From a checkpoint of a small image classifier.
Model: arch gmlp, patch size [4, 4].
Rows from block 3 of a small image classifier, named by matrix and row number. Rows with one number belong to one neuron. Each number is 500 + 40 x the weight over its row's rms, rounded and kept within 0 to 999. All counts start at 0. Numbers have three digits each.
After each neuron's rows are labels from the 100 images, of 14848, where the neuron reaches its largest size: "top examples" is what is common among them. Only what is clearly more common there than usual is listed. The data: drawn branching plants. In brackets: how many of the 100.
# u: gMLP up (value half) (model.blocks.3.mixer.u.weight, 256x256), inputs 0-127
# v: gMLP up (gate half) (model.blocks.3.mixer.v.weight, 256x256), inputs 0-127
# out: gMLP down (model.blocks.3.mixer.out.weight, 256x256, transposed), outputs 0-127

u.46:588530500412544566500565500500562500598512500500500507532500500500500500500500500485467500500525500500586567500500518426500500516500500500500500540500551538542485500568500500563469500466473526532500513500566500500511500500470520501594500534593500500499500500537500500500507576557500500500549443500500500433500500500500500500500500500500500456517500500500483500500477500500500561365500
v.46:494526506500500473500335499500500462500500544500500539500500500395539500577500500500500500533500439596500429419526500500500500526401473477500489420565505500500500500500478416571493394486500500537506500506500500471481500500500481555587500470500500475474500500414500500516463500472500500500500433451453500500484500500527527500462564500565500500500529486485500500398500500500500511478582
out.46:500500396583541479500500466500534462500519500472500500481491479520500500473500482600500500419500537500521481527427499500503500500572472500500500526500500500500621532500609500475509411575500485588500500500549500500500500468500500500566500573500480500500585547500500500368500500500423500441584465500561544500500533500500500500500521500500438500500533500500500500394500500500446451500500
top examples: bare (43)

u.238:500463541501500500500500522453557565500500436500508500500500500457500500470500494501500500500500500625501423452500500439429410500528488500552519500417424576441454464539500500454500500599520500500500500500500500563500557500458500510500500594452500467500478500533465500536374501500568500500501500500500471482488500500500440493506500504500500507562560505563586581575577500434543528532500
v.238:618331500426439500403500500544500485471490520482500500541528500448500500500500532500525500500416547500526500669466500477506586507500573500558500570500500500559519582500615514519500507500500500480500547500594423500500493535500566487500607500500513500500512500484500535500500452514441471517445498500466554563500500452520500500483500497500527549500552394411452500465500408500498568500500
out.238:506500500519570500500500500500456509500446500500500543556500459487378500436500500500500500500500652500500486549495500557563563500600485491443500508500500483500500578500451513521500523471518500411434500487500500500500472500500500433500500480500492500424500537542438500472581548501500565500500491500549500500500500500482515562508500500500500500547500500387500500500500544616500493481499
top examples: bare (40)

u.236:539500500500530418496500500500500500500500500466500558553500558500500499500500500480500500500530500589500464500500487500465500500500488500528500449479500500375500500486500563500500398606507500453500445500500500500500500500512500500577500584503500491437500466500500500519500500500500500500500397578521535426500421511500427500500500500578500515481432500388500580500500500450549500550543
v.236:579453471563500500544537500567509500468381435500486522500479465482503577500500492500500500504440510500500479519500499500487532500444500500500461500500501518500500491590500454500482500500500508500547350500500461549500500500500487516578500598527500526450488498569505500500500500500407342568500500500573609500539451533500461500462500566513500500521500500438458500441500513433500443481463
out.236:459500424434518488500500500500554454529500500582500500500498444500398500500495524368526500475551500500500500500549545500559593406555500450457463566500500500500500500566500586500577500500500500500500554519500500416400500448500500523500500500500500500520477500500500485500581547500496500500530535472605500576421500516500388500500493500439543500523500500497500413488500454500500492500500
top examples: narrow (40)

u.82:444390500500500500500565500500500417500498500459500500500500500500500500500500500500456456500500500500564543500500500500520496436500500500563500500500538451500571500500539478500500500503522500463500500500500500465500500481500430500565544500500500474500505500416500496508500500500530500500500500439500539541518438449500521500500503572500500484511604500473469503500552500537413445500476
v.82:397443500524506552472500519553500500470530509501500500617500500500500500500500405500500494500500496424493500495500500541500500500459500500500500500585500560572500518468476500516500595500418500500500390500500500431500443500500466488500500500500508470387510500500630531500500500585500500482443500341500500482500632500600537500537496500491500513500500416588500500500530445500494500500507
out.82:502500416500447500500524500555500500399523470418500471500500403500500553530434475500425549509500453500554415468500416488500414500500500426467500500541500500500500557500500374528500500547500449500500500500453500500500465500500500500500500426500570500633500500530500510525580446500500567500433532458439463472562500484500536422500500496500520500454473531500411500500500504414500500500500
top examples: pink blossoms (65)

u.12:518500464500500536491570500500530471500532426487500500459500465500581500576438500500527548500500500500551558500443412500500478508500500574462592406578576420524500500410500500500500500500484548541500500500500500495489500500500472500463500405500489520500519500500500451547582461530525500465500590453453500500526464439526500536500490399618500438502483385509471500500478500518500533457389
v.12:529500500500449500500500500637500500471500495500519500500443444500378500570441515500500487500502500500440544500520500500500571500472500500500500500561464425571478449500446500525536500500500500500500476461500500527421500500500539500500394558496456500462513513500579431580500546428500500526512403500500500576461490565531541500500536450443500430500500460487500500500500530500537531507500
out.12:500548446528560500500590500509500541446444500500498500388500517500400500500576504500455462500500476453443493523557496512500518497499500429433495500500459521484500500500456482522611500500526455500561500451524409500439461500541586500500500500482460461453500443500500426438552546500402500500519490500500550500587500500500541500534500533500500500500500500500529453438501500500453502500500
top examples: two-way forks (70)

u.173:500500492500500500500500437500500500422500500464500500516492612500500470573500500500473477500500500500500484540500500370500518500438500460504500500500500464503500576500500547500500500428482500524590500480534500500479500522540500500500500527607434471540500500500500552533349536496573457518480500500505500588480528533490433515536507500535500500500500601500423500500536498680539500589458
v.173:500500566515500500482421500500500432500507500500462490535500444500500500500500520500542615588570500500500500500500571500581500500500598461435500508500565425501500500427499500500587500534428512523510596482500500500500448469500372500375433500532500500500500500500500500500495500500455500575500540500500501568500442467595485540500500507500571564550618540500500500500500564500500500545470
out.173:625465500567418500428500451500500500500500500442510515500542520500500487500490500500445489502519500457500554500500494500521500500518500500500489500500500513538608500590510514500623461500500513462500500500500539500500500500500500422500500438505377500500500500500500550492500500500500542500489492502500500500555479404615491566441500500610591500500410539617535500500565607539500500500492
top examples: pink blossoms (40)

u.49:502500496461571500513509500500581606471500500612593619538447500466500500420579500500500457500500421538500500500479500533500505500500500441500500509502500441513500500573500497500536520500500500500500595538440494500497500579293500500500500500500500465462500479500494500500563500465500544461500500500480500591500500447434500500500500501426568488500500500500500413517521500423500539500500
v.49:500524493500500579499500503419500500510567478500500536513500545451547500500442500514500500500500400500500517518491500500537527500500614500440500554501500500591500500484469555505492517392500495500492500500500500500527588500428500554543500500512500500500551500500500479486500500500500500724550500560500500500500445597500500500500468500500454500497471500500570504500500500500500500500500
out.49:521500500500500500531500500523670500400359487509519500433569500515500500500520500500499500493500538500500398500496448484500500434480500520500529500627503500500500478487500479472506500545500596500445493469606570541500500590501500500439500466500500500500500500500500500563458500500557500500489427500500410486500500500500500566500500500500415500500500512500500500500500500382630516500500
top examples: white flowers (45)

u.103:538500528500595553500500500500500500505555576610408553553440560500436417466416526574500468500500469490456465500466500500500434449500590500500588500389399498500500500500500550428500500500550500500500500500515500496530494563554500500500500500500500513500500430411500560500419500460500553500479500530500500565445500500500574500517500522469500384500587581607500500500486474568524511525500
v.103:500488500602500500518500564500602500500500495500462517500500500500408500500500566617500500500489523521500464492500535500500443544500500500562500453500500500356446566502500457571500500502535489411523500624500500500500500500417589500500489519500410500500500500500500500452477524500500500558500500414520462523500509500500437416494448500500464531500460536500461500484500443500596527500500
out.103:535584500500500500500436534490412500500500500471494500568500500458500500500528500500500500555469500500500500395500500500500558500500500500500500500510500529500530500500599500500500551443500500570500500500315500500500519500500518538404500500500500528500500500500500500500500548448500500473500500481500521466465561500442592589500474500500503500628403590500484438505487500525500522500500
top examples: red berries (38)

u.78:433486517500500500500493577500500500518549500500477468500500460500500389564526500500459478522576500500500440500500500500500439500500484503500436488429500500500500500536539478539500500443500481500513500516500479500500500500500500500500462500520500500582500500500500535424391489500501500563500536500500560500500500500516503514476500500494531489391500596547599438500500500508500585560500
v.78:500483500494500439500505500500500500445500500500500541485539500509500500500500405500500560497500389500510500449424500500488500410488500511498552500580500500568500500491500500581500534500500500500434500392500500493496500503469561451509435570500404500438500500500500563442500460500500500500519561500500500500520500500500500500673522544462500500500500435500500524470536500483500468408500
out.78:500447504521503500500434500455436481583517517500428519562500500507551517541516497500500500500500500500500500500500500500457477435500615549500500460500500500641500603424500473500636465500446500545500500500500451500493468500500500538481407500500500501502500500500492427500500438493500500394500483521552500500438602500500515462546500519500545484446455500500500500569500341502473599500499
top examples: two-way forks (87); leaning left (41)

u.157:500500500500477486504500591500500500447527500447436400500514500474500500500482516423530497500547526415553500500518500500500623500515553500500500500500500518499500493500500500504500422500500430500569500511628533374544542500500500629500500541566500500529500500485490500500514500518547500486500506500500500500500526551500500500563500500500534500500500500450494516354500500643516456500500
v.157:612475500564528500433523469500523435500556481500500568554471487537541500500538532466486500457467502500500599500500488500403500539631417549500448500474483500632480497500482501500490522487500500460500500500530598563453486500500500517500575500500500500551500476500564510500510533500500572500500500500500548500500500500500500534500500490563500541500392548465543500500498500500500475453500
out.157:516390500517500500500500500538540500398449424500500500556500553445608424442530500500500495433500500523502581544500396580500500500500514437482434562460500500500574500500500500566500500500556377512500520500574506460500500500500500413500500500500500385486500587547500491500442525494500546500500500575500420500500458500559500500451594436551464500500508489485648500500500513552523591500500
top examples: two-way forks (85); autumn leaves (42)

u.188:458491500500500500500517398500500500500488466500491500621500582486500393500500497524500500591440516500589500447523565544500500500500500500446500500474500500481500534500491500531446500500435500639500583408539500500408528500500500500500540500500512453500500500518500500500541537491646500500500436500500550500439548500511471500379500679500500500500557479445500500500500554500500492506500
v.188:500532500500500500464507500500500500500523500514500452500500576494500540500500500500487572500500500597500500500500552500500500500500500500540491500500586500518511575500500451559430459500500500538530625500479407432500572500539500499500548560500500500500500500500500500500424500500429500500584500500525500500500496473500500500439500500500500500500500518485500562500518407500500420440563
out.188:500500501500500571442568438586594500500500500473500500500456386527444533500529500496374532537500453462500500500467500500429500500484500509500500500622380500531518500500407444500500500500500500500500458500502500563459441385577500443500545493528500444500577500500500441500500426500500483500500631500409478500502500500518500500450491527500500482480500500572500500533481448517500460500542
top examples: green leaves (38)

u.27:500500500500500500500500527500474500547500500529481500480500579500500534525500504481456500603500534550500464490500500500500406502540500497578500500447500500478500500562521486417462414523561430491500511594500534500500500550517500564500500500500500472497500500500453435500402500500500544414500452508500500581500544500469558550566500510500504446500500522497500500520495422535404449500462
v.27:500500500458565500504509534475500527500500576500499500500461500505610450561404500382442500500500500500500500480512500500481462485500522509500500466518500529500500552389500500472500566404500490463500500651500500462635500501500546552526545570516445500500500500500499500500522500525500566494500401553500473500439500471500475591500447496531500500500500500433500500429500500488488500500413
out.27:500500422570437500509507500469498473406483510479480500500500516500564463457500563500502500500429500500500450500383500500500449518546472500445521500454568500428568500549500500563478500500500500500500500472470500417500490500539414500514500581505456449500438487500500500513591500500516557481565500500500617500456545480500409500500465512580500500500500500532531415500500533558562429435500
top examples: bare (47)

u.14:510512500500500500570500433398500500537615500511500424500500500522500440553448594500500482500500498500616500500500500532500500525472467500500500556500500356500511526500500494450500500398500475500496580500501500488500519469500466500491500500500440500500535466500500561500500500475500500500500547500447500551500517500500497559539500500500572508500500562500500414500500499471500500500453
v.14:500574593500420574515500403500500594527594482424522498430460487527500500500500500500500357475500552415501500419500505500500506500500460483591500504500500522537483522477414500500489452495500500500500500500500500515472500500591515502573429619500422468500505484500500521504500500456500500474475550500500500500423500521500500486500538500405555500601609500568595500522512500500500500500426
out.14:500540500500500500607500584500577479483480456500500500528474420542464503493500546500512483436500446500437500506500503613500546500500431484434500500498500469405528576560500426393500632500500500429500549511500478500498500473531500500478391502500535500469500500500505448429500500464426500547487502472500583500438500500442500500531500461532556500525427500500500500548500512535545520543500
top examples: red berries (50); narrow (36)

u.20:500500500500500500382500500500612487500524500411500500500500500500578492599500500500445464500500475500571500500500481436558500500444500468500500504459533526512540500500500500500445500500432500500600418500551500455462562500500500553547472500526500500500500500500500500500500472448500490512410500500566500500500500500536460459500500500500563457528500500500500500458500500452500551500501
v.20:500460500564500500500526500482500500500500500483473500483492500500500500500500500500500500501500500613500446516572367406500544500500500500661500500424523500469500410500500502440452475500535500557500500500474570554547624417500500416500500500500500500498500471619500500416522510504500555500500590439470390518500500500544493500500427524501435500500500513528560500574500451353500500411540
out.20:500500500500528500538500422500478500469494547500500500500581614500564436500500540514533496500500509500477500484500511500500481500512500500539417562500597500414583500500500470500500500395500388500532500517395558345500500542529452500500500500500500500438511500471500500500500480500500500542500392498500500474494500479482537500500472540535500544500564541565500500561463500500511500500567
top examples: bare (94)

u.169:540500535529500500500563601517500460437512500500560500511484474500500547438500500500500501500478451500500486467553473542440500495360500508536439522415500500458463557449432504485500500565421633500443553500500439500500500448469572484559554483432552448546511500500500567500492468460500434440496595500519536500500445500540527462500500500435498531500514610512542564506532417545500544557500
v.169:500466456564500425500500392500500500500410563500473500429513500535483519500621381551535551500500466492435539570500477500422500476457500483492500513512500535519500501487545500561544512540414471500500503442452447458500508500582500507500521561427500554500398492455393500452500500500496500523500467500545500540491487500500500500460500476500500500456500500494500500480451500500500500500501
out.169:420514500579500468508509563500500500515500460546500485500500500500447500500500500500500500453500410500497592420404500500500500470487442456423500498500500500500510537500569500415559500500500468500500500500599489556508428500500519500500451500445549500500433564500538537500500500456500500500495526500500551594500500500550527430500500476500564500500500587575541438500419600503542481589500
top examples: three-way forks (97); wide (44)

u.211:485534500528448500520559627445500490547500500555612500500499500500500500448500500500516366500500439500505500500389495470500476500500470554500501500595551500431500500500526500547566500500500497512500571586500500531463491500446440500512556428500536500500486500500500565549505509490500553461590496487469492497529500500500471529541500419499486500500556504515500500500401500500500500451595
v.211:500511441500503442500500500500474500500395470517440597456500500540513473500563491500500498500500492500505445500473458500500500500500518511500574408500500500512550414500500500538576544553500500499524500500500500491500496500615587479500440500500499545500473505500493500500500451500500387481500568434356500500468492500500500500477478489500500500500481500445558476447474553387500468500500
out.211:500519500637575455500500484488500500500566500500445500506500500513514502500558500500500500500468520500500500500500500500546615500500445498557503400500500550606500363492473500500508500608500507500472500371500500500500500473500504599444500500500500500485572500500620460539500514500500575500529503500500531500500500466500500500440500500500500501500531500500500500521465570500500416500500
top examples: three-way forks (99)

u.69:552500533500500526587500464500594500500459486500500522500418459565500500500451500557539527409500500550500500600480471462488500508500500521500469422508422500500469611500520500500500461500441500500500473500500531473500500589483413500466569463500533393622573500410500562505500449424500500500500415500500557543512500500539516500547500470500500447528444500446500500500456500617500517442461
v.69:551500474531459463500500388500570500500500508501500428481446523501500524568539575500500500500480460500500500500500500500588573505500500500500554395615520520500551500500529500500500500526436500500612390500500500476500486500435532500500500545410500500500480500500500554567500593500621432513519511469534454421468494455567552500426500500488500500576500462500488500489379500500500539469539
out.69:500576500500473554624500531500372490500500500608445587472516500486537500570500490500500500489483523557453500405500500500494500500500500474458500500500379500471500500556500492481500500500631500500500556500565500500460417500500477475545500449500500545449480500474500500500500500500500552553543500455502500500632500425500546500499500500500500433548500511500500500500500500483569500599456
top examples: three-way forks (97)

u.7:596536500500500459496500500486491500532469532521556488504500534472500500500500640500500500500500495500500533537500423421500448537500543445500464500500500500460478524500500500500500516500500464500500594516500500373500409500500572500558500500497500500500500476608542545500500500525500523500500500500559522500453503500500359500535500500500556638500581550500500531500500500500502500434452
v.7:498541500564500500500500500411446466500500397538500500550481436420500500493467500594510500500492500500604500413500499456588512463500521465500500465530500519500500342500500512500558500430469447522556445500500527495473500500547500500500488486500500474500500500500431530500487434555489566536500500500500516500500500500500504500500500601598449656500500500500461567500533500562440508431503
out.7:583426413500500500500425500477500523421425500632500500504500525529553500439500500474500500487500500500500468500500500539500561500500500504569500500568500500532500500477500500573500457598562379500583500560468462500553354500500433500500500512500476500500500483500500500437447500500458426500500500500500500500477500432500500500469500489528500500500500533513500561500500500527377495370461
top examples: autumn leaves (94); night (63)

u.175:438503500456529500474577500521510477417500500500500606476460480500483500534500475500500446558500500450480522492524500450535500500450461500500548500523543448500500514500559609458461433440500500500500569500563500435597500488592500592586484483500505500426500500500542500430502482505502500500454511500463528541500500438500475500554500496404594500571493381500500500500479442570543541561408
v.175:594500500508439500604500462546500459527500500500500436535460539500466500500500500504500500571561500500500418552500545500500576500500500500500531500500517498570500500500518587612457552416415622500500500500500543500514531500500500611511500503500521500500500500443526460508501501500500500500500500547500500476500500500500500500500500530412595500500590500556499500500500500550505541500525
out.175:524555500504444500500502500500428500500461500470502500500500570500541531500563570531500500500522500460500567513500534500434500425550434500560347503500499500500500500513455500547500511519391529500500395500430524534523472501500500609500500543500558445500500500609467500500500500500530500500500520500510500500458500500539457526500500521450471434500476524464539500528452564500600500587541
top examples: red berries (61); night (58); autumn leaves (37)

u.229:500500530500500524426500500500502500493553500500537479500598500514506500483419500331500504492500500520496569426500427537470529552486500545500515414500533424500545500538506500500496521435459500570509500548500500500500500500541500581565462500574404500500500500456591527581500500554500571500578568500574500500500500500500500500440460500500498500475500572471490567500500500500500500500467
v.229:500551500500512390471500550500479500500483525500500531500485500500500500500527500500508500500500531500500500500500500498500500504500461500500500399500615527500453495459500545500484500500419500500500500451461418500529555475437349500561500416400527500524525500418501500500500500552500509500500500522636621500500478500500486584500619479417500500500489473497546500571500455500585500468445
out.229:523500490500598591449573493500500500500500500590500537434500612500500462428500508456500495500559500500500500522616500500500491500500500500500432471434410561500500603500478451516500509419529500500483500500529442524425520500533539500526500503396531444357500500449500500500564557500500478566500500513500601515500500461515525498409500425500626448592500500500614455500417500489500431500500
top examples: narrow (52); white flowers (40)

u.177:500500630500537521500500464545500499521544500574500500500500500503500394519439500500500513467500598500500548440500555552500500459413488483500500500472500507500527534513500523395469531500500454392500500500500587500500597500500500546570500520467449500500500500500505574500500500479533475566471409540515546531417500502500500522500486500460477500522397604586500540414611500500551542500500
v.177:500463500500500546584500381500500453500469500460515500573469500500640592500500500500454432500500500438643500500469526435522500500528500500500488500500500545502500500500500500639524441500500521477589500500561530406478497461500500554500500579452548492500500495432522500538500500517500500472500500500533500500505500495567500500500500500598500500517459500500535489500500500488546415500500
out.177:484365500609500390500500500500500481473500580456594500457439534500419452500500500549500500574411389487518500500500552449500500500576500500500500500529362500563500496507521500500500548458500518426500469500500460500410500511500483500500500475500500395500543500500500500579500460465500500482500500500500474500500566500580500500466500479500500593554470500500500500500464500497500500500500
top examples: green leaves (93); drooping (39)

u.180:461500541500500489500495500468538453500583443500398521500500500546500493500379500487481617435500527581471446481497533427500500493517450503470500462557473524458500444500538500500500540500500500535492548500500536500441531512500500535480500456500500500523533500500500500500508500500583465500536500500508500500535460572570500500502471500489507500500478478500500528500500548534607507500520
v.180:503500529501500500500470500500573509500500554500474500500500458561500413428449529606500500524519489500500505500500500500500462500489500526500500500577500569555411500500564423587500455500500449500474500480500500500520500500439607500498500500543543435533568500489500500617500500569500500500500465500430500500481576579498500500500463500563500500500500500500500500534500555618500500459500
out.180:500514500500500500416543562553599500455540500500571500473525414500500438500500523500500500507531510571497543500520557500500413438500500491517555413577609438582500500394458506419500408500500455500500465467518500591508538486500500500575500467541564500500500470500500495481500500500500469492500500500468482459500500500500582563521500573532500500500500500500500500484560500445500500579461
top examples: two-way forks (89); wide (38)

u.216:500500500500477478514568500500500500561500382500376500507562500450500500500558500500434500545589418531517518511509500500500500500458460500500500500500500532581474432544500491500500503445500500482500500500483500500500510500500500500500500613470379429468443500474494500623500499500500500500500500500471500525526500390561500511371561500500500500500500578500508491500506528528559500500586
v.216:500500500500500354485565500585500500548500388500525500535500526500500500500435500469404500389500443500500500500500500500475500500436500500500513500500444500500456491500500608500439462500500500500403453500385500500464500459500500500500500500475509447460500530390500500424553487574477455500485528500578502615501524500563500500500548500500513500500547500500500500525500500500500361500498
out.216:500459500478500563500412500524500476500500435572527477500500500500437500556500538324500592421500611543566500523500545519500475500500524482500500500500583500549500500500620486449500430500500616500410523500523500512422569395468500500493500500500532493408500500500500500500494487580566500482500456527418500479500555559532500500500500500500442505500354519500500550500500500500535532500500
top examples: two-way forks (81); bare (50)

u.44:438500483500500560500500490442492500496551424384500500425561500532602589556500532475500500500553494392500500500522430472500500500442500500508502500484537419511574483500500500500450500500423544599596500500505500500500500500500500498500425500525415500461500500473500500500534515448517500500500500506481500431500500532500500500500520512500595362500500500572500500500460500517496460614500
v.44:536500500490499490421570448447500430500500500402462424500500553486500434430595500500537500500500460500456500500470500500573500500576490572500500508518575513500500500500500500469452500500471482500500561480500458437460500500500494500534476500500564500538524518500415492500500587560500500572488500505500500505540500450500500500500402500500500586446500500445500530391500536459482500506500
out.44:500500500538500543500541500500515500510496561486464500500500606537500537478500575478562517500500509500544500500573577504500500500500500500450504500500500500500500500500500593500500586501380427500500500500423500511500500500477431530497598500500500500500500500500576520573500500471500558438500500522551575500448609500500376509477415553500449454398532500500500418500541500500507553647500
top examples: red berries (50)

u.40:500428500500500500500504500456500500517485500500411467462522500457594401592500500500502500500500500503500536492570524527459520521500500478501500484500554500507463500500500470500437436434504512500500500529500518500478495500500370500486500500507413500606622500483500499500522500500500505556456500437500510500500500566500500500482497500500552500500423511500566395500500507500406500473471
v.40:481500397500500439500483500352500415500500500500500570507500567500500500500497500461500500500500500500478500500500500397500500500500500500454522404583500542469500500456547539500471468500500538500590500536500525401500548500475500490479500500545481500451583500500386500498500500435425550500500490506463452495441500500500521500500500499500534539513440500500500500500500500419500500500433
out.40:448518500500500466462500500500519484500500500500500500500500410500476500500500500551465500500452573383541500442500548500500500500500500500500428506450527500495484500466409500500500540538575455554500500514500579500500500500500500500500500522500500500508500500507500527459500500522567447500500500513500503500535500474500479500500500513414531461507500500500500500443590428500500500648502
top examples: white flowers (40)

u.154:467500500597544471500486493501573500597628500471500500548555486500500524475474500500500435574500500387500513500521545500500500536489575393500400500500500500582500580500500500500500517500500410500585557476537555451410548500500511500463500500500472500548541500491489500519500500450611500500544432494500517510496533500397599500571577500434469471500500500500500500500500530557500513500500
v.154:500542434500629481668497500521500500455500500500425500538535500500500500500627500500500501500500500570500555567469525500389500536500563512500438500500500500414501458500498500573430464514500500500500500520500500500500500500421524636500489500500500464500500461500500500500487500500450577500500488500548631500500500500500500500583466515500456432481500462445458451500500457495506500500500
out.154:500462500568513500500500496609568500528534500458500531542500409515529500526500487500445458500509500533500476500500500498638494500500420500500500500500469491500500500494493500430500500500500424500500563511578443366500500587592463500454485506428500493500555500500395500500500549500500562553500500452534403500500450588500500472500558500500511610598504500538490519500432500519578500490500
top examples: red berries (53); autumn leaves (41)

u.31:500525500500500500500586532518500455500511500500419500513501571552500500453425526500500500500500500500417500500519500500500459475416521455448500500599414471395500565500500500526500500528500500500502500491621500500500526520458542607500500500500464484500500433479500515518494444535500599572500500487508500500529500502500472500500553500570534500456588500500459459500500570533407570500500
v.31:500585522500500384500566431500500522549500500487532500506547500500500500500500526500500500453500351500500500500426500477494500500500471616417500365500479500474500500500499494500500500491430559541518554500567563500500500499500465538514501500493500498493500433479594462500500517457567594500500419464504500500500500435500500580466500500519500531534500465423500500500500464500560507447479
out.31:500553477498510475500501500500500500483468477500495368536500631500500500500500567500549437442500500500363552510500472554438599496500500580500500500500470500500500535500507500500456439500458500500500500500500500500427514520500454500500500500527500507500530500500427500500526500500500458406547540564500513500452399500539500528500531503500536569500500465402500391500467500468532438474500
top examples: two-way forks (87)

u.38:577521500500553410500433499425501500481496500500605500560521500456561495500500500500464500428500500490499500536500498500500488584500537500500500474566500500500497500426500500587567500500500500500500500500500500561500500473500500518500500461500500452476500500494399560500469500456500500500490517386567447433435590526500455556500493500498500500500500520500448388512500500496500514500500
v.38:514555401500546500480595580500500500481500607528500500500500500500596500543491500500500500500500500500559627557597500379500500500565500500500485606494500438517467441544426628500500455500500500500500519562492487480564500500500500504500437500480500500500500500451500423500500523500424526500520506500500450500500500500518500403489494500500516500500500500500439450500475500560500500506487
out.38:500527500500500500474607500503500582381500500500415590452558572500456549500500508445500500500500500532500573500500500448539577500500580504464500500611436545497500500505500500500500438500500547500500500500519500500500500500500500539489500500500608500500500500465541500500513500500476500508447490500500500606500500500500500417500500500500451443500438600500500500500500500500500500601547
top examples: autumn leaves (38)

u.185:464500472500500500500393500515559500500556496430596500521580500452461517534500500557455575422522574437500476452500442512451482500500488525500608500500623437490500500500500500500497543500500500602500405500464500458500500500396500500468449370464500539500500500500518500500495500500500500511500500500500500500421500421500552541500500500505528500500500544500500509500571466500500422500457
v.185:497435385613500500453510500500500430500413559500558500548500515442533591547513500500487466500528500430444500527444500500485569559500500500500515392600547585477586500500500563546472498530500484478533500500583489385604459500500500527500431572409433500500500500485500534500557504500500455529539500453500500504475616500500520430431500500500491500587433500500509500500500474500500541500500
out.185:500500511500406525500500500545557547500500500500500531500577521419500500459500500500500500616604500612500500500452608495500500500369516549500500534500430500526487500500500559500365544501500521442496500500500537500434494500356500578500500459500377500500500444500468500500432500500630500500515531500500500467500543514500500499500500544422500500500500500500500609465500500500500626560500
top examples: three-way forks (89)

u.196:598528528500500540472383500500500500500545500500500500500500579500500478500500580397500500500500469466500500500500522560477500500485470500500545592450500406500552577514500500500399436500500500531526500546500500500544500610467425500548444500543500500413543500410458497402483474500500500483500481557495472473500500500460561507500500500500651500500560500551580500500500500500500440549498
v.196:500500500500500500478500500670500469374527500500571507406482541458500429500578585405513624500387500580504500490567500500500534500500500500500508559523600500500559500500500500500500500500461500428500500546506509500500414557500500500480510479466500447500535536500500500412544589500524494500457428560506492500536587500500500537500500514489519452500475500514489517500500517581589500500553
out.196:451460488535510500513547500410416539500522497598500500472500549538480511559500500528528493500500500500588500443500573500624500500500500444453500479517500465495541386548500500500462500500570445517582499500559500500543456471480500500500500512500459500511500500500578500475529505517500515524554431458536500500489500521500481500500500558500500449522603500537469431462600523605500500544496
top examples: red berries (49); pink blossoms (45)

u.3:500500500500466469500500512412500457530620596500500500500538562426500500500500500500500438500541500432500496456500616500500473500500613500372422500492430500500546500500427481500468534500466500543500496600500513421500500575500430516557509500555414500479537500500472500500536445522543466500500474492500451500490500477500495500500500500500500500500474500568463480500500432520580523500533
v.3:500500500500500500449500456516500557500500500500500500500493506500505500529477500500500500500471500500500500529474507500500500523500500385500500500387500500404500544518449481516500500500500500632448450576453500500500500558504486500610507500500500547500500459445500500433500442500500500500500430427517460499387500558500636500500501551559500552500642462500503488500500460500594542352500
out.3:500517512500500402471500500500529429450441413500517500500500452500468500500500500500536512500554523500500474411500500500521500500562500500457500460500500401552500500500471500477576491500414597500541524500454504480486534500500500500503500500444500500500500500624500500500604500476500561447582500498500428500402500500500507500583500429500394500522415500500500500500500509507388425500500
top examples: autumn leaves (39)

u.227:452500500493500482500500500580500500483546500500500500623500429500544443500552500500500404546500500500478500505388516496500543462500587500500500500579513500553429500500400500500500500383456556577500500528500500352501554500587486500500500500500500390549500447475516498589535528438500518500462500500438531500500500514521450500554500500498438473500403500520500500500530500544478551500500
v.227:500443382500500500501500500500500500473500575428435537500500479466500500500545439500514500500451494500502425523444571559477500500500500502500500500555500448533500499500500518460500500581438518479500500462500495500604603491500500500557500500490524500593500444541500500500500500500500500500500526500500500500500508451500495500500503474602500462500500391458512500500500527473540550476596
out.227:500538511500440500565562412500500500498500500500500500500422512541518426409600545557500500501500500500473535460500509520530500500482500436500542420445500536500500578521500500413500500500561431500500500457500500409500500500443500520500500500415549530519500500545468500324500477452500500500540500469514508500500500500499500500400500501543500440500500563500563563403483500554500528500500
top examples: pink blossoms (53)